python train.py --arch="rcan" --color_jitter=0.1 --hidden_act="leaky_relu" --depths=[18] --batch_size=192
Rows from block 11 of a small image denoising model, named by matrix and row number. Rows with one number belong to one channel. Each number is 128 + 32 x the weight over its row's rms, rounded and kept within 0 to 255. All counts start at 0. Numbers have three digits each.
After each channel's rows are labels from the 100 images, of 14976, where the channel reaches its highest value: "top examples" is what is common among them. Only what is clearly more common there than usual is listed. The data: small renderings of single solids in any pose.
# convs0: first 3x3 conv (model.blocks.11.convs.0.weight, 64x64x3x3, each kernel summed), inputs 0-63
# convs1: second 3x3 conv (model.blocks.11.convs.1.weight, 64x64x3x3, transposed, each kernel summed), outputs 0-63

convs0.41:144226146122091117119113148135113137083147118144118156049156139140097146135202122157150128131168136116100102159137079109070117142174126088109096118119177137097143171075163089130161152085080150
convs1.41:107000132116094151108107138138133135124141159075109142125128177128177101150142145190112127119137112115110137125122148150060130147086126076110152148125161126138114089108122141137145119159117072
top examples: spring; cube frame

convs0.59:114129062119089144137116139093149134168095136119134133137135118144099099126075123063108148112180163146187230136127129134130164131167162217100125039113131129096115112111128169109116105147133123
convs1.59:155138187125151141128139130141160123085155131148111129100118111136169130130159144215102124132126143112116129121134103129093110155108130005198113082189128128102137052161131137137122178085157145
top examples: metallic; sphere

convs0.56:115170144061090106120138140122109150134151127156141153107105082177124145173112142165126159075135118155160092165129091178130133106132129053167148123156178135087128100103142101122211092075056142
convs1.56:203061101092128119126123131106130117115146141080132090159143153114168151173177121180148130097131144151103148125123161164102161139156103111067038143118100155151147182182124171121123133073087100
top examples: metallic; blue

convs0.49:087122116146154122131140141163135141137179124162064097115095141137235117129113069161130103107116197071129124111156110134155109112159096131186144201110084152133095133127109087116115154063131134
convs1.49:112099097146163160138145145174094111136143129179148094134154131132110183146126093111163160132139133154109127118131152054102108147109117085133096102177132140111144097171122144145144135000108156
top examples: glossy

convs0.29:136117128104090105108116144091165119061160145165139154111127140117107115157082132152176137098138069147103190138110101104071132138139104139104108111124216144107187139088163112192175144059128163
convs1.29:145107125116132141124151126166169120114163135170192168122111133104184146118082100089048115131152156024168125142119088142161093119137122163116150149187100146162130158155141143116158071129182102
top examples: spring; cube frame

convs0.47:134138078136104113165125128189121157129062136149157111095115083104076100125054138133169126103146129145123119193111140079134112144109047082158107136195133150158146125106115200148138150167139162
convs1.47:156163217140166145133148128152125127094164106126146132086130149081119136146076135154080146172109123112172133112146139140117129100080133138163210089027085094122128158127146123129084099124180144
top examples: dotted; yellow

convs0.22:093135104158147111163131132105123146134143143107129133121133139086107184143087125023138102098119126118162153075136141144083133141101199178162128111129098150154098158073119150134102202203090099
convs1.22:095040131006102120089132161159115127143122113137118117135063073137194126098154119208106132141117074099156101132140113112146119173127084111130123129113109131145133148141098103124123115086115122
top examples: white

convs0.37:121130129113169121071136163127192106112119108134162152165067087123128106107140155129164076182124160125145087104166152128214124109136110141119166130067100066122112117175087134073131124104154190
convs1.37:122115125046111107134075128099104146114097105081105183127135140125172118146116150090076113110126085076121139136132134134043119148086038135153185137184137095092117089140111120122116147146152081
top examples: blue

convs0.27:157127095136138113144166119175115108099176151107122115070163127129121138181121178133126152115067087078095137094119110151036153136109161102135103150119207156174141146051155135126178108120106130
convs1.27:097099133110156154110058171111102155082138124120164129095132121105078084163132082140168103119128196155141187142127154138067146077145113098104110139099125106050109096107112122115089125158157051
top examples: spring

convs0.28:106113135124093099131135167111145123143048130092136118149102121164086113111189086117170156164123183143124142150139107196149105082048140167133119045176132138159133094154125084119141167146098154
convs1.28:168153153211161128128123132168151124094231109192198132093117134138067131138100159136135139138124143113112130120129134141111119075084183106121139124103106119115130094113140210140096128172163120
top examples: metallic

convs0.36:131119086145128139115117145127144128102141116143154150118159150150117107162075116112128134156135115050144144138146099145046099124120086137111094133107221116109193158086131155179178160032140148
convs1.36:047155146168150163122117159098106122116183166129141138069145140114115152130057152140137130115111156055142148115120108049118123108116201143076142138161143061149127108087099100134163131157120156
top examples: spring; blue

convs0.8:118062088112101133145127125110151131145155137110198135135143148132072153129053136078105078116126124103174184157117126179089174142137160084093124143085156116181139178101132173159103153132064122
convs1.8:119162080167113164119119106061079131149154120121093071105149124215112147092038163096164150136129134192149151130143132139173084119123144132103101170127135123063122112136152121125149142127066113
top examples: spring

convs0.38:146124137109126121131199152130089160162117148113153085051135151068097125142118144145096120080092153150160111122147079129188094142119121155146067144092144145117102126217134138133112115078207140
convs1.38:143210210188132105106132165111163111146154089135168135127134088106126118122095127121141089118153124169142135114133166120062158134131165103084090145160161167196142143054107155139102162156100149
top examples: sphere; blue

convs0.17:104136135111170095125117150100172126199136142098108131098100092143145119113143049058147146166127157187131156136133132154106160123127143173133126109119081127107135131109128187111168188040063112
convs1.17:120136165172111108120124153089125134150028103098167109155145147111151129123160092026140103123133130161140181116130102123138176093173158128113109144135124142153127182146134089139126061123064076
top examples: metallic; sphere

convs0.51:158169091138144155133125133156162120135181109149153125067101088077136108163073154111108086127123052079162175150120104092123106128073084164125154108143112099135158119081149131182177139158163186
convs1.51:138084104203101076124138101114111115207096131170126113154132104146111122081183075138131144112141127205082108123113124181136177141180166128116092118121124120162122158208142136117111094101130090
top examples: spring; cube frame

convs0.20:146095073161161089136155130157149127056104171121138112089063114165168197158121067097144139104095166071163160147168126138102110138164078140141115133137110120168133119104144071144190124096129143
convs1.20:103150111090110151126114120133122151077132149201120100082163119126102113081140130135163105085083159196099128147155185125163137169092204127121088115143141132100111196144112135111148099214165120
top examples: glossy

convs0.32:130098085081100164120148179132095131127156110167113085124108119123134222135107125153200102091155128165128142123158127116128084097089145100105094100182144075211150124168106126133161103077150144
convs1.32:125110101098122123134102097072112120118000112202187097140123132074148140108111100109116122139110145081137096120149093125152130087167155162129131115075131147115131122087159114134110137160103121
top examples: glossy

convs0.35:171125165094061050141123133122094142152105113107159158124133131110130166113136058131214116121119034168102094143140110119149090142083131119138118149161157113119136102135135130128192150196148144
convs1.35:074091072012126123121138103100107116140145104155183162127078102201089121124157066144105159131125132169097125115142166155100183114135120058171119117125107134112134155151109106141118145140108141
top examples: spring

convs0.12:143129125098253101124125122080145118098141115144200117113119082164144112123109099165145127113102049119165118139127089142110087144117119114134104132144169130186142141117122051151137181174122113
convs1.12:179054098115083131145159123152098127105120125068102176101110119146188101137123214073090142138150131110125123126114146141165102100175098193140201112113120084135123099133160132136115132069131160
top examples: dotted; bumpy ball

convs0.63:132174137112148124134131125127128139145058121072163136155084139078194175127153106084165109148144149132099096134152114087082111115149095142126132087134063146202127129096121176122138179140193063
convs1.63:128105082155107105148119099164154109136120127153122070127139143150121151135088126219069113139151120107092152128140099103165155199148135090126018125157113120092143126197125170122132086131087123
top examples: metallic; white

convs0.46:124142175058112095125128105124115131105096141142125173117086163126143176130168157100157076175156145139111064131094146096109096127109035110132129121172170107139114128165102189122149137160203097
convs1.46:169172040154135143125140145136135140128139120124113074135102108148158153109201146193136146120126143143141116143136143098180083138109160177191116087101076161117122176086170122125160185094172163
top examples: metallic; sphere

convs0.6:103106129105142120185127142117132132152054124109126190126081147093172108129130152041098170216100142112149136121112119082126099152109083197132106162129137130149123114115076146141111157160191118
convs1.6:129000095113130123143140152095144114156171153146152137148142158145098141134174120184159163130125122195131098125127139159087079125092117128050116143104117138129133112149097145142133098098123117
top examples: metallic; sphere

convs0.55:158085077142113127135140111138143099049185144174115135110113098122087146153128137147128137111098136144123092124151118131039073158149171121101101121132212179168180125052156150147122125155131127
convs1.55:079186188132089086126172152124110164197039077109122124123110102125122137091124107091122116158112118187107151144122117097150157127115090118151132124150072145107105108205124127114102128062120165
top examples: spring; cube frame

convs0.61:153093095148143075125132088081109092115150139087182098090195151133131149182145116106098146141114064146127136141138141120044118145135143136088136120170138137108190157042132152184160114162138122
convs1.61:118138099136135144110154131207037150131162164165093133157133126164161111120102119158166142116152223090113119141105121147117113106130128112115081144121182114235100152127116099108135147160101118
top examples: red